Weights of a small class-conditioned image flow-matching model: 30.6M parameters.
Rows from block 4 of a small class-conditioned image flow-matching model, named by matrix and row number. Rows with one number belong to one neuron. Each number is 200 + 30 x the weight over its row's rms, rounded and kept within 0 to 999. All counts start at 0.
After each neuron's rows are labels from the 100 images, of 14976 (inputs lightly noised), where the neuron reaches its largest size: "top examples" is what is common among them. Only what is clearly more common there than usual is listed. The data: numbers of one to four digits printed on busy colour backdrops.
# gate: MLP gate (model.blocks.4.mlp.gate.weight, 1536x512), inputs 171-341
# fc1: MLP up (model.blocks.4.mlp.fc1.weight, 1536x512), inputs 171-341
# fc2: MLP down (model.blocks.4.mlp.fc2.weight, 512x1536, transposed), outputs 171-341

gate.570,161,200,197,206,189,212,169,138,268,174,157,251,240,180,263,200,241,178,206,246,224,268,149,230,188,252,166,243,176,207,225,224,206,269,214,200,206,202,235,235,214,237,200,197,223,221,151,194,183,184,164,173,194,159,199,219,209,196,195,217,200,211,201,179,258,255,162,187,171,165,226,253,213,192,171,228,175,201,182,201,166,245,197,205,175,202,264,212,274,155,192,212,198,200,169,221,180,196,195,219,237,210,197,199,191,243,217,219,160,215,202,190,237,152,220,169,202,191,180,210,205,205,213,220,244,189,174,251,195,153,243,184,200,175,201,159,218,241,214,218,218,180,215,178,178,221,196,191,183,208,169,177,247,212,237,263,214,213,154,242,176,233,201,229,182,217,165,225,254,180,176
fc1.570,233,188,210,206,192,254,222,212,293,207,201,166,174,235,224,199,166,194,211,257,213,189,203,130,200,227,235,230,188,191,220,194,180,184,206,196,176,215,174,172,210,234,198,219,203,139,204,199,237,220,204,218,197,211,225,213,210,214,225,203,186,194,196,172,188,251,228,239,189,210,220,207,170,169,106,242,150,180,206,141,231,210,221,213,211,200,211,247,193,252,118,219,231,246,174,200,177,236,229,173,180,187,150,216,168,203,247,188,189,146,169,197,180,166,179,178,248,195,173,178,209,167,225,250,242,132,127,217,164,137,236,174,217,173,205,189,180,236,239,203,200,166,211,172,238,230,195,194,149,204,187,204,163,196,135,199,263,221,187,201,212,203,231,200,214,211,198,229,170,200,160
fc2.570,179,235,201,194,194,228,209,255,187,188,195,201,195,176,224,250,178,189,169,182,192,177,215,245,181,170,172,189,209,210,243,204,205,206,191,190,286,220,162,285,197,216,229,214,297,203,257,154,186,217,253,201,230,185,179,219,170,182,209,203,218,256,197,236,230,249,191,137,153,185,255,172,229,204,139,200,212,210,215,145,167,174,193,189,143,202,184,223,184,230,210,121,155,227,200,186,179,212,184,180,250,223,203,179,163,187,199,222,240,189,190,129,240,205,232,203,179,179,174,276,199,149,160,182,160,227,191,213,199,195,178,178,197,204,175,171,228,194,150,244,216,194,191,200,209,202,203,199,104,187,192,193,171,178,233,229,225,223,268,207,163,209,211,199,219,145,203,204,226,196,190
top examples: length: four

gate.675,198,179,230,196,179,206,195,207,225,185,244,170,194,221,151,146,278,198,161,190,212,210,205,195,148,179,211,213,218,212,162,115,195,223,194,229,191,206,204,187,157,256,231,206,192,203,227,243,186,248,181,237,234,161,195,211,141,168,172,196,188,198,248,207,180,137,220,226,194,154,253,214,248,129,158,185,221,170,197,148,231,222,240,194,159,190,205,145,221,205,186,211,209,210,149,137,224,264,197,253,211,224,170,213,212,241,218,162,182,179,226,211,196,216,207,165,173,227,150,163,217,251,235,221,214,174,245,187,181,192,184,212,200,260,224,203,175,252,213,200,218,207,186,252,167,213,192,206,216,263,185,217,224,240,205,154,268,219,226,192,214,202,206,171,144,190,183,163,211,192,188
fc1.675,203,231,195,188,188,211,216,209,190,189,220,182,211,217,162,238,219,199,230,216,194,172,188,174,206,198,258,180,242,207,242,229,271,221,147,162,212,223,145,219,232,218,234,185,203,161,171,199,200,252,219,233,251,211,225,157,237,227,176,243,211,222,200,206,192,164,214,191,205,183,173,208,163,205,202,245,248,193,240,220,169,181,183,203,263,180,206,161,162,170,202,227,174,213,244,180,147,223,169,138,228,186,217,191,186,215,186,212,119,219,184,264,231,229,212,201,157,224,165,158,181,193,233,185,170,152,247,247,188,214,257,208,190,240,167,212,204,166,228,192,203,162,221,171,178,179,214,174,209,263,187,150,203,181,194,200,229,210,224,233,140,185,209,229,255,193,192,226,192,270,169
fc2.675,232,234,216,163,220,180,196,191,218,161,209,231,163,159,207,212,182,163,220,199,189,181,211,168,153,168,178,230,164,246,207,203,205,226,180,206,235,184,235,216,166,207,148,248,160,190,195,224,181,219,177,210,213,186,176,207,197,158,193,233,228,214,214,196,191,237,176,208,161,171,163,191,204,186,254,188,194,201,172,207,204,207,274,194,176,237,187,237,229,249,212,159,197,180,250,141,229,182,166,190,194,180,191,158,176,130,186,122,182,137,200,200,232,238,204,234,186,209,224,107,203,200,255,232,232,201,210,224,219,212,214,214,199,154,234,258,242,221,160,177,189,246,258,167,205,172,169,186,201,174,217,254,193,254,154,183,173,200,212,197,204,153,164,214,235,220,170,177,177,206,187
top examples: green ink; teal ink

gate.683,206,195,240,208,172,205,224,196,198,204,193,185,219,224,149,185,179,171,221,198,211,204,175,240,176,229,252,195,200,184,246,219,172,215,184,219,160,248,219,228,219,192,167,188,187,208,190,211,196,258,179,200,153,205,237,185,183,146,194,239,199,220,209,161,198,185,162,246,173,142,238,194,248,187,189,148,201,206,167,177,221,205,211,186,178,209,199,189,218,238,255,242,160,210,236,211,230,227,198,172,171,173,162,185,199,188,228,217,172,222,265,196,247,165,171,224,171,188,186,193,201,254,219,260,193,162,180,227,241,162,182,234,224,225,169,234,185,204,209,204,234,178,246,200,214,174,225,187,258,188,125,200,171,170,221,180,255,178,168,204,210,229,219,184,192,175,214,201,228,199,145
fc1.683,190,211,226,194,217,217,192,236,239,240,194,226,184,205,220,186,155,153,171,200,170,158,206,187,192,193,220,132,217,175,224,177,171,220,178,219,213,221,282,230,246,189,142,247,217,168,228,184,230,198,236,186,196,192,239,210,229,226,176,209,212,181,215,195,262,161,166,192,211,226,224,233,218,206,209,172,211,212,220,172,221,155,152,241,221,203,190,221,193,193,212,184,236,179,238,202,189,212,168,173,239,237,198,244,226,134,217,202,282,200,186,200,209,217,205,197,201,213,169,196,193,169,174,222,181,211,187,146,168,211,213,214,158,222,215,175,240,153,199,238,181,145,244,219,171,246,211,225,194,194,205,222,160,178,193,167,222,195,216,177,145,191,251,150,152,187,196,212,215,237,173
fc2.683,206,218,211,198,209,193,194,254,205,165,154,181,179,167,181,184,259,187,186,214,134,242,143,208,234,236,183,193,184,206,221,221,168,218,204,202,226,215,186,240,127,172,216,186,205,210,180,199,176,232,258,158,231,223,228,217,212,178,189,169,184,134,237,161,215,178,191,253,181,182,187,183,174,227,241,187,189,211,156,193,166,190,227,166,191,241,164,187,196,191,234,218,194,171,184,183,185,252,251,203,202,239,205,200,157,173,223,161,199,174,209,233,203,185,251,159,207,190,205,176,175,214,164,223,152,216,178,180,230,200,176,239,197,217,263,226,159,235,175,194,175,201,211,234,167,207,239,242,155,238,217,160,181,185,209,166,223,220,207,190,222,115,199,196,190,209,171,248,182,153,215
top examples: green ink

gate.130,238,185,170,209,198,221,192,215,214,194,215,147,233,227,218,217,149,176,217,192,227,180,214,238,233,196,212,212,160,214,236,211,168,170,193,214,199,186,183,199,214,203,189,165,205,224,222,225,171,181,212,187,205,192,200,198,194,225,245,222,187,200,201,255,235,154,201,235,184,157,209,165,175,224,195,211,153,189,216,169,192,187,187,238,173,228,176,220,194,146,165,210,273,206,241,249,164,286,174,183,171,165,233,182,215,156,209,170,197,170,247,184,238,220,177,141,183,199,163,187,123,192,223,198,259,206,127,238,168,183,247,205,225,168,237,173,151,234,228,194,208,236,240,235,145,185,198,184,224,219,203,208,226,206,188,290,140,188,152,142,207,138,169,173,153,213,158,225,211,195,193
fc1.130,194,196,133,182,196,214,186,235,201,182,165,201,232,171,185,161,198,193,198,202,209,146,113,177,252,163,219,201,176,198,176,198,221,213,159,199,199,147,149,227,256,212,146,219,146,178,183,184,155,233,225,247,211,194,150,188,161,215,221,219,191,197,205,197,250,235,230,149,224,212,242,229,201,251,187,199,161,171,184,187,173,175,207,183,149,218,196,196,207,173,185,156,180,234,199,186,210,173,180,269,241,195,222,218,225,178,188,178,220,160,218,209,195,167,217,201,151,173,232,209,157,147,176,201,188,218,182,231,221,195,270,182,184,226,190,180,217,176,199,210,177,187,248,273,226,189,211,205,244,224,209,184,147,193,230,177,206,159,236,226,215,199,204,158,168,197,244,157,170,165,184
fc2.130,174,202,79,209,240,253,165,130,241,273,240,202,172,220,211,196,204,245,186,173,227,231,197,207,215,178,219,176,176,241,206,252,167,202,210,203,190,223,193,166,249,242,219,167,204,172,206,229,236,172,206,215,176,219,223,187,231,214,225,233,223,223,240,187,175,158,221,210,150,218,225,186,212,141,222,216,198,209,230,233,117,153,191,180,253,226,181,235,232,218,147,195,168,168,203,216,238,222,242,218,248,228,187,159,196,164,229,163,192,199,193,194,219,170,188,233,187,159,179,205,217,182,205,225,211,172,179,258,221,179,260,223,193,229,247,219,206,162,199,180,156,253,189,204,260,195,214,215,179,236,237,209,167,217,223,205,157,211,213,233,188,174,176,227,181,197,194,147,182,153,167
top examples: length: four; teal ink

gate.141,176,254,239,231,209,208,216,224,247,175,263,221,164,163,169,180,141,93,218,222,237,152,214,137,180,184,153,196,182,249,200,154,179,208,181,186,195,156,164,150,165,218,190,185,225,173,229,152,205,211,217,211,173,110,213,242,227,175,192,183,200,189,159,187,204,193,109,230,182,189,223,183,261,200,191,185,205,220,220,250,233,197,167,208,235,183,241,187,215,212,228,186,211,216,211,187,104,234,237,201,160,230,253,202,185,212,190,147,200,218,188,189,175,204,173,197,199,259,171,258,180,144,195,181,243,168,165,189,205,236,132,232,247,185,187,161,236,153,191,253,216,229,240,236,174,246,200,188,256,207,158,177,156,218,181,170,258,237,241,201,182,172,224,199,259,234,219,220,195,180,250
fc1.141,153,209,146,226,200,150,255,214,159,188,204,154,202,180,168,183,190,142,100,189,198,241,206,191,223,249,152,210,191,207,182,208,186,173,183,154,153,186,209,204,245,129,207,285,232,235,213,200,205,244,246,204,186,264,165,204,181,223,235,172,177,198,221,225,228,150,216,255,169,179,191,238,177,172,224,222,207,142,200,240,161,200,231,233,170,221,237,181,188,199,198,217,179,168,159,194,203,189,175,176,201,189,222,228,180,146,244,203,206,190,138,176,201,146,184,188,224,182,138,242,218,206,190,150,227,173,216,215,184,172,176,187,238,184,217,223,183,208,164,223,195,209,153,215,210,156,207,157,256,191,229,170,150,147,164,158,209,166,202,178,251,236,192,184,182,182,215,188,182,159,200
fc2.141,213,184,248,193,118,155,202,200,161,204,198,201,227,213,200,213,171,220,236,250,146,162,237,164,230,161,206,221,272,217,183,185,184,187,141,163,231,160,179,177,186,190,220,209,160,219,196,176,169,207,185,201,186,235,171,176,191,219,184,192,215,162,241,248,191,205,215,195,238,190,213,200,220,253,185,147,228,209,248,196,179,204,198,118,208,231,170,201,174,187,213,223,250,190,228,197,227,188,181,174,201,200,221,210,196,163,174,247,149,209,238,226,227,206,196,224,230,234,236,219,201,213,192,204,179,212,173,229,214,211,171,168,236,144,244,199,185,217,223,235,213,194,184,146,211,180,202,200,184,184,211,220,217,247,205,221,152,156,186,231,208,164,191,221,130,161,209,269,196,178,221
top examples: green ink; teal ink

gate.372,160,199,157,230,168,188,198,170,184,186,177,146,268,157,247,219,197,162,179,195,208,203,202,230,216,268,187,197,213,236,218,148,148,189,247,176,185,190,203,168,150,237,220,162,167,229,221,208,217,153,205,216,182,210,161,170,168,145,154,204,211,200,183,214,160,204,184,176,233,226,186,181,216,200,229,177,195,252,238,165,211,156,235,188,219,188,200,235,154,171,207,229,182,183,167,175,249,235,206,211,212,235,249,215,244,173,188,193,214,194,202,233,219,221,204,183,240,169,218,257,198,191,181,140,197,167,121,177,165,155,177,169,191,201,189,183,200,210,209,193,241,190,243,183,237,161,173,172,223,156,181,201,184,184,246,151,173,168,170,192,207,204,243,228,200,185,158,202,185,142,180
fc1.372,156,185,199,201,174,209,191,211,221,154,170,223,263,209,239,224,219,219,185,228,188,143,138,202,224,192,177,209,189,187,228,211,184,233,171,207,230,174,265,226,161,186,144,225,240,218,173,170,216,196,151,154,196,216,217,181,240,209,197,209,207,146,214,204,172,193,219,221,221,206,212,233,202,171,200,194,222,231,208,185,148,202,217,158,210,239,197,166,150,224,161,177,157,188,196,203,155,165,270,148,193,208,227,194,187,193,194,158,187,164,206,217,200,191,255,202,172,223,204,252,192,241,168,159,175,244,179,223,231,196,212,276,203,173,211,217,195,219,231,185,205,234,155,221,193,194,219,265,214,255,134,195,222,178,234,183,225,235,152,179,192,225,177,181,242,220,205,190,239,175,149
fc2.372,156,153,180,251,181,192,210,129,168,226,230,166,136,245,154,183,156,163,198,206,214,217,185,159,196,201,181,139,197,174,186,160,184,140,163,257,223,214,173,193,202,273,221,192,182,192,233,205,191,241,179,165,226,227,214,238,170,145,162,178,198,216,216,194,210,167,161,190,163,210,191,183,190,196,162,168,206,210,214,194,154,243,196,186,213,266,182,198,117,288,161,203,201,187,201,166,186,204,244,232,186,229,231,173,191,196,211,182,180,254,163,157,209,244,197,205,200,171,212,199,174,180,193,242,215,138,176,143,154,243,176,158,202,205,222,196,198,184,198,148,225,202,187,147,201,228,198,251,214,164,199,209,201,182,178,218,219,207,171,203,208,204,250,194,196,202,203,203,230,190,185
top examples: green ink

gate.367,203,171,191,189,212,157,209,210,193,217,172,213,214,193,233,221,193,223,165,187,188,201,228,211,168,206,195,193,172,152,232,204,231,234,155,164,192,221,218,201,153,203,210,175,158,231,162,213,234,204,186,202,215,202,258,179,231,200,200,133,189,236,190,203,217,212,208,174,180,210,183,232,197,230,215,177,263,164,134,256,246,187,227,180,151,201,210,205,181,178,214,231,204,171,185,226,230,209,220,164,210,231,205,230,212,201,239,189,246,170,187,242,233,231,186,187,188,176,287,204,182,164,217,215,212,210,183,251,224,217,219,163,222,237,168,187,241,258,210,229,192,199,228,234,184,209,193,176,158,193,208,198,184,217,197,161,178,183,218,207,194,216,167,116,214,249,164,178,206,209,167
fc1.367,212,211,155,219,187,212,207,211,206,166,179,182,211,156,142,175,241,197,230,208,177,231,202,139,210,208,217,217,167,125,213,177,183,167,197,206,205,172,187,219,201,200,192,240,209,215,201,158,263,179,201,246,218,143,193,197,190,220,242,238,166,186,203,226,187,158,169,177,203,194,238,212,221,220,176,243,181,201,195,155,147,164,159,166,189,248,163,251,179,132,165,172,141,229,195,205,184,251,223,248,184,184,244,196,187,213,215,198,162,245,281,227,200,182,260,190,224,224,235,247,228,218,166,244,262,247,148,175,211,222,216,232,144,161,220,217,189,189,195,259,203,171,225,203,265,264,199,253,253,216,198,197,191,152,120,238,203,187,213,177,209,222,228,206,215,169,187,226,192,201,183
fc2.367,183,174,195,192,172,190,183,229,191,159,220,229,237,245,216,241,221,239,187,248,219,180,169,222,203,227,174,211,237,192,190,225,153,225,168,215,183,165,173,199,256,234,181,183,216,223,231,189,174,172,155,220,180,204,179,230,254,237,247,170,231,219,156,159,216,193,180,237,171,204,229,239,168,199,186,165,176,170,192,188,183,195,189,168,182,218,165,244,140,155,190,231,164,220,176,184,206,165,199,218,200,201,196,192,193,259,174,199,179,181,193,205,196,228,160,226,189,230,223,200,185,225,203,241,177,169,226,124,184,195,180,217,141,208,217,222,218,208,206,177,208,206,209,216,182,249,192,151,212,152,165,258,195,179,192,177,214,191,195,229,188,190,197,225,199,204,193,254,123,241,220
top examples: on a plate; blue ink

gate.640,196,153,237,211,191,233,214,203,171,294,188,208,167,211,167,186,213,213,192,190,211,235,246,186,212,207,174,176,168,184,161,183,180,186,208,196,201,217,197,150,206,192,180,202,178,195,247,209,221,199,132,235,200,249,258,204,187,149,212,187,256,174,222,226,184,173,217,236,182,223,186,195,165,184,208,228,197,178,201,147,190,137,203,239,186,253,249,192,198,214,203,175,148,241,232,219,219,218,204,192,221,176,188,191,141,243,171,207,174,155,177,202,226,234,197,143,208,198,178,152,192,244,184,199,226,172,175,198,210,230,181,228,212,216,258,199,265,154,194,154,214,271,172,238,172,174,216,193,186,230,202,191,166,238,219,168,201,240,151,186,236,211,146,221,192,202,213,230,215,199,264
fc1.640,254,131,212,207,151,194,191,245,197,233,209,245,147,202,191,213,169,173,198,205,190,202,217,195,195,195,200,195,246,202,248,186,221,230,230,189,238,217,255,194,174,170,183,213,214,193,169,184,241,168,236,211,143,184,148,219,177,174,194,166,201,220,233,190,213,219,205,223,246,153,234,195,203,190,242,169,268,162,175,242,198,195,186,231,199,205,215,195,221,191,188,164,161,234,177,199,141,212,210,148,219,170,226,228,213,129,211,219,229,207,224,174,165,219,238,174,200,196,251,188,200,196,210,206,152,152,208,180,184,210,199,213,162,186,230,236,161,233,202,182,201,170,152,206,220,164,216,152,200,198,203,176,170,174,218,220,164,219,149,220,240,216,179,219,152,206,162,168,242,242,177
fc2.640,182,204,211,172,182,218,176,168,186,159,143,246,224,174,249,181,164,174,241,181,188,232,164,163,194,199,241,174,190,242,218,209,239,259,241,169,135,195,215,143,200,198,182,175,212,175,195,249,156,166,199,232,225,191,213,165,184,190,187,193,180,198,211,226,205,173,231,220,200,223,239,200,133,247,162,211,169,173,198,202,208,175,191,185,166,224,164,169,187,202,210,171,160,210,184,214,186,260,170,244,235,214,190,219,222,188,193,140,170,173,264,183,191,224,200,241,208,181,192,208,177,197,151,273,196,228,240,218,162,214,237,184,208,212,182,195,180,177,206,169,174,213,180,225,201,141,231,262,238,194,182,221,158,180,211,232,224,211,182,171,190,162,160,151,177,221,216,204,237,196,162
top examples: on a plate

gate.496,205,215,182,179,192,228,135,209,162,224,232,209,206,207,219,240,161,174,220,290,180,181,220,122,220,172,158,247,165,146,243,189,247,275,196,237,219,197,227,254,223,281,205,176,139,225,212,232,167,210,203,236,257,223,165,208,228,197,172,205,202,164,150,181,175,174,111,221,160,146,216,259,198,217,181,198,180,180,198,143,201,208,219,175,256,204,133,230,180,285,189,210,241,185,192,162,178,179,203,235,211,175,189,205,210,185,178,244,194,211,142,198,162,225,208,175,174,151,217,167,184,199,238,127,239,259,212,254,249,227,180,223,186,192,187,179,215,222,186,201,202,225,189,165,189,195,196,181,196,190,196,239,191,220,191,202,239,155,175,150,247,140,229,281,180,201,198,193,226,207,217
fc1.496,192,200,108,210,220,242,158,229,256,203,225,207,173,197,259,228,199,208,208,184,243,208,151,230,233,200,191,168,189,172,235,190,186,130,223,215,220,226,152,194,219,146,222,149,230,199,222,231,201,240,205,273,172,208,169,256,230,244,191,185,220,260,206,196,238,212,178,161,252,200,269,215,216,243,201,215,219,246,223,218,202,190,209,177,267,189,232,228,216,139,155,173,245,241,206,188,214,266,162,227,199,203,170,227,137,179,215,181,179,225,223,170,202,144,178,193,233,222,245,192,195,181,182,135,153,191,192,153,252,251,200,237,201,193,159,216,174,186,152,195,197,156,290,202,228,204,196,200,237,188,177,216,233,201,225,217,200,203,244,203,169,180,220,219,225,208,198,160,149,202,221
fc2.496,222,201,271,200,178,215,189,173,198,192,243,220,210,241,186,187,202,158,188,202,268,256,228,181,203,196,213,157,222,228,225,205,155,203,225,156,191,228,201,168,162,230,190,219,209,189,197,139,190,159,183,185,227,180,202,190,182,165,238,237,187,181,214,196,237,142,187,208,200,236,150,149,114,234,209,193,220,204,254,217,171,204,220,180,242,228,190,193,249,229,138,196,194,171,208,194,222,205,159,170,211,192,212,149,191,184,185,205,252,208,223,199,150,170,197,255,198,233,232,164,237,219,219,204,228,245,204,176,150,212,158,177,224,217,189,198,155,217,220,196,210,155,178,162,255,211,178,123,164,146,193,173,196,229,213,120,197,173,200,205,217,207,232,142,187,213,221,214,176,202,166
top examples: length: four

gate.87,187,193,182,228,199,218,158,167,200,196,167,205,207,123,203,187,202,179,187,175,221,231,254,191,226,196,161,223,163,243,149,175,229,237,168,179,208,223,206,174,195,185,234,186,216,191,191,260,209,167,168,222,222,182,223,182,236,158,141,193,216,274,194,197,186,162,218,192,205,189,211,182,219,184,208,205,202,174,154,209,209,219,213,181,243,216,190,231,196,228,181,221,149,181,252,169,201,178,166,228,240,152,202,167,178,226,213,216,191,174,167,206,177,253,189,223,215,170,214,258,219,194,182,197,213,140,195,224,223,191,140,170,224,135,252,217,230,212,230,173,231,171,207,249,153,243,227,231,145,192,208,242,171,221,191,218,247,205,197,244,179,241,139,209,194,201,245,185,213,186,195
fc1.87,255,202,234,223,185,245,189,184,150,214,180,194,157,196,146,204,206,198,148,233,203,164,200,225,164,235,244,212,168,178,148,192,159,159,234,189,202,245,177,225,192,247,214,207,222,179,194,219,202,211,152,241,230,258,227,184,196,241,211,216,172,184,182,243,209,255,158,193,205,229,209,202,177,192,193,197,219,138,222,176,224,178,219,198,255,237,145,177,195,204,214,207,210,200,184,225,200,124,172,225,190,207,197,180,206,219,223,226,228,207,263,192,254,169,177,139,202,191,199,227,182,196,234,174,255,191,194,229,208,227,177,248,219,209,200,214,183,246,237,168,196,161,140,133,140,206,190,192,252,221,177,212,174,151,189,212,210,218,163,233,186,214,223,184,219,180,238,202,196,167,216
fc2.87,204,191,229,236,181,173,187,179,173,193,172,228,166,174,186,262,181,145,228,207,194,175,204,224,202,197,220,207,255,175,192,132,235,207,232,201,235,202,226,215,160,200,179,181,161,206,170,197,210,234,195,202,218,166,199,182,171,185,200,238,241,249,185,249,194,214,179,160,217,259,175,187,231,224,197,197,191,182,259,233,237,216,166,203,235,177,178,168,189,213,147,210,217,212,184,195,184,198,216,159,247,207,218,168,156,203,191,221,243,210,209,214,180,201,225,149,157,168,214,147,216,231,258,201,192,176,254,197,183,173,273,238,214,224,283,271,242,191,167,165,193,232,228,159,216,113,203,172,227,143,226,190,198,190,202,245,199,213,262,194,231,204,194,203,231,229,183,213,186,229,161
top examples: length: four; yellow ink; orange ink

gate.40,203,163,179,172,136,234,167,157,210,179,149,192,179,212,200,150,201,188,202,228,186,174,161,222,213,190,185,217,147,256,190,211,198,198,172,206,221,192,189,191,248,209,205,192,187,180,212,210,187,156,133,175,202,183,148,170,223,224,193,235,245,183,186,192,222,190,193,145,199,252,175,190,209,181,214,209,191,187,232,159,194,210,209,227,204,113,163,212,208,221,134,242,132,146,197,226,207,224,195,179,251,220,227,236,273,212,235,218,199,223,143,219,210,214,169,150,168,174,235,169,184,218,198,201,221,176,231,189,183,176,156,137,138,192,236,200,186,208,215,192,198,246,249,201,186,193,179,210,149,189,184,208,273,152,191,262,208,205,209,229,240,178,271,168,162,252,239,159,152,227,175
fc1.40,200,221,200,195,219,179,220,204,169,273,196,177,211,181,178,203,266,227,148,206,243,224,185,206,187,183,216,167,209,190,201,133,178,167,249,181,195,158,222,165,238,194,222,180,142,155,225,224,164,237,216,204,192,191,183,229,181,180,166,212,198,213,176,148,191,196,183,184,223,170,177,201,148,225,207,146,209,172,233,136,144,177,236,300,181,242,183,205,240,240,223,170,167,179,195,286,168,232,167,233,224,246,245,201,166,186,197,212,183,178,154,209,194,210,212,180,184,232,239,138,229,183,184,246,147,220,225,167,191,209,186,167,185,219,154,187,235,178,151,222,203,203,181,233,198,192,195,223,187,179,204,216,224,265,225,166,190,157,190,224,169,204,210,220,194,195,177,200,189,178,146
fc2.40,200,223,178,248,199,216,194,179,196,209,232,221,179,184,152,218,198,264,210,208,209,231,199,168,253,183,180,228,222,172,194,208,155,232,197,211,143,200,208,197,263,203,156,200,189,217,193,223,176,231,171,185,173,198,239,193,172,155,195,219,196,225,205,195,255,236,171,152,243,182,199,184,216,196,236,187,210,206,235,205,211,252,201,203,241,177,254,206,196,184,185,205,231,236,233,179,217,238,170,212,216,218,200,194,196,246,205,251,157,157,263,164,259,200,185,212,212,200,162,215,219,279,182,194,192,185,171,187,246,218,245,227,192,188,229,239,226,173,267,183,193,208,211,214,223,228,218,167,156,169,204,223,177,195,191,159,197,193,223,193,172,243,185,223,216,139,151,189,229,193,229
top examples: length: four; red ink

gate.178,157,206,221,218,207,204,202,224,222,181,220,212,170,177,164,213,192,254,221,231,242,124,218,183,210,170,226,215,184,213,204,171,141,206,168,194,187,177,235,211,186,163,187,185,218,236,206,186,208,203,229,228,280,212,221,197,196,208,254,211,177,181,199,211,256,197,231,189,146,227,227,187,181,205,189,248,230,222,190,224,270,204,202,223,182,165,143,193,223,225,261,220,184,174,202,220,141,258,233,177,206,149,199,219,214,141,243,181,185,132,225,168,227,187,223,195,193,219,179,176,192,239,218,142,208,194,251,257,269,236,213,205,194,184,196,188,239,173,186,171,230,158,219,180,199,208,229,221,178,190,225,196,108,205,198,233,195,145,171,174,181,249,204,182,185,162,182,199,181,205,181
fc1.178,175,163,170,223,207,210,196,181,192,222,186,217,147,205,225,194,148,164,243,225,197,187,176,209,190,221,154,176,160,163,146,215,233,193,185,189,236,196,236,149,243,243,236,234,240,181,177,167,199,207,205,224,182,217,220,193,230,155,238,196,198,210,166,169,181,187,242,180,204,107,174,166,221,203,160,206,185,206,238,233,183,220,217,199,247,153,134,219,190,198,166,175,237,173,274,188,206,180,210,211,202,190,193,207,152,176,247,218,211,153,226,163,160,191,184,208,198,203,181,216,190,196,205,202,160,205,212,206,218,184,186,185,149,222,246,198,149,215,212,130,198,213,186,221,237,179,209,204,264,207,243,203,189,196,205,191,152,186,217,214,215,173,183,212,139,235,188,235,189,163,198
fc2.178,184,173,189,175,190,183,241,194,234,213,160,191,179,201,210,230,206,206,193,256,200,150,200,266,145,210,188,185,202,152,194,206,257,194,174,175,207,138,239,160,204,132,225,235,183,167,218,197,224,193,247,188,170,197,189,188,207,259,209,199,192,151,219,244,144,209,257,235,204,179,201,254,182,161,223,208,232,217,162,208,267,211,256,244,187,212,146,225,193,158,186,192,227,148,222,175,260,184,129,211,213,231,196,231,208,155,211,213,165,181,162,230,215,157,211,172,194,234,225,214,232,111,203,197,212,170,183,203,209,172,156,221,212,216,235,203,179,239,184,231,218,227,222,248,236,226,198,212,179,202,196,157,127,164,218,149,211,209,251,192,219,228,216,236,197,182,197,177,176,246,165
top examples: green ink

gate.174,178,181,220,169,214,191,220,209,212,146,181,183,146,203,195,187,167,208,133,177,179,178,224,158,210,163,148,268,196,185,199,227,200,186,181,246,149,154,193,191,195,215,185,169,199,195,185,221,198,244,199,209,254,223,166,196,187,177,209,174,194,177,196,181,220,183,178,243,193,223,215,249,132,116,230,208,183,206,195,173,215,161,161,258,198,168,263,256,212,247,183,200,184,144,209,171,181,164,217,182,223,203,185,223,182,210,198,174,195,170,192,191,182,178,205,198,195,169,240,132,194,180,184,209,210,166,245,191,184,254,260,222,211,154,163,179,211,210,163,185,206,232,212,207,233,151,194,194,169,187,210,157,130,160,246,203,197,202,194,192,132,203,164,209,217,164,174,176,213,231,240
fc1.174,182,172,193,177,199,207,163,228,217,192,201,185,206,194,210,219,221,158,198,144,211,233,208,213,125,240,217,202,203,183,209,155,162,211,178,203,179,213,141,239,186,174,132,219,240,158,149,191,209,177,183,209,155,200,218,167,203,200,195,195,160,254,186,221,203,213,151,216,206,230,184,166,204,218,193,232,236,235,217,248,200,189,145,202,215,221,229,158,258,143,175,217,209,224,162,213,188,220,236,142,200,152,229,170,179,222,207,264,248,197,191,196,241,214,207,162,224,154,212,244,164,181,247,210,204,169,191,180,197,154,165,200,228,295,243,196,252,242,229,145,209,193,211,183,214,257,199,200,191,162,195,235,216,208,220,189,197,197,170,242,231,206,227,150,207,217,188,195,155,208,208
fc2.174,200,199,167,191,238,211,201,231,272,214,153,212,159,207,214,187,256,213,219,182,257,243,256,223,242,304,224,125,228,190,157,204,171,182,205,157,199,190,151,194,196,176,231,157,243,243,196,156,235,188,263,211,266,152,135,171,210,252,223,188,174,247,238,233,212,194,200,158,145,192,148,223,190,152,184,201,213,190,205,129,211,191,209,167,208,215,179,160,211,205,197,227,179,182,213,213,206,191,177,170,200,192,197,220,198,171,192,197,212,195,168,166,197,240,241,189,190,209,164,177,189,220,242,183,199,160,173,121,206,228,174,175,243,242,217,178,200,158,189,140,223,193,173,244,183,205,192,253,161,199,234,200,281,196,176,193,172,238,147,207,142,220,189,209,184,234,209,190,276,169,167
top examples: length: four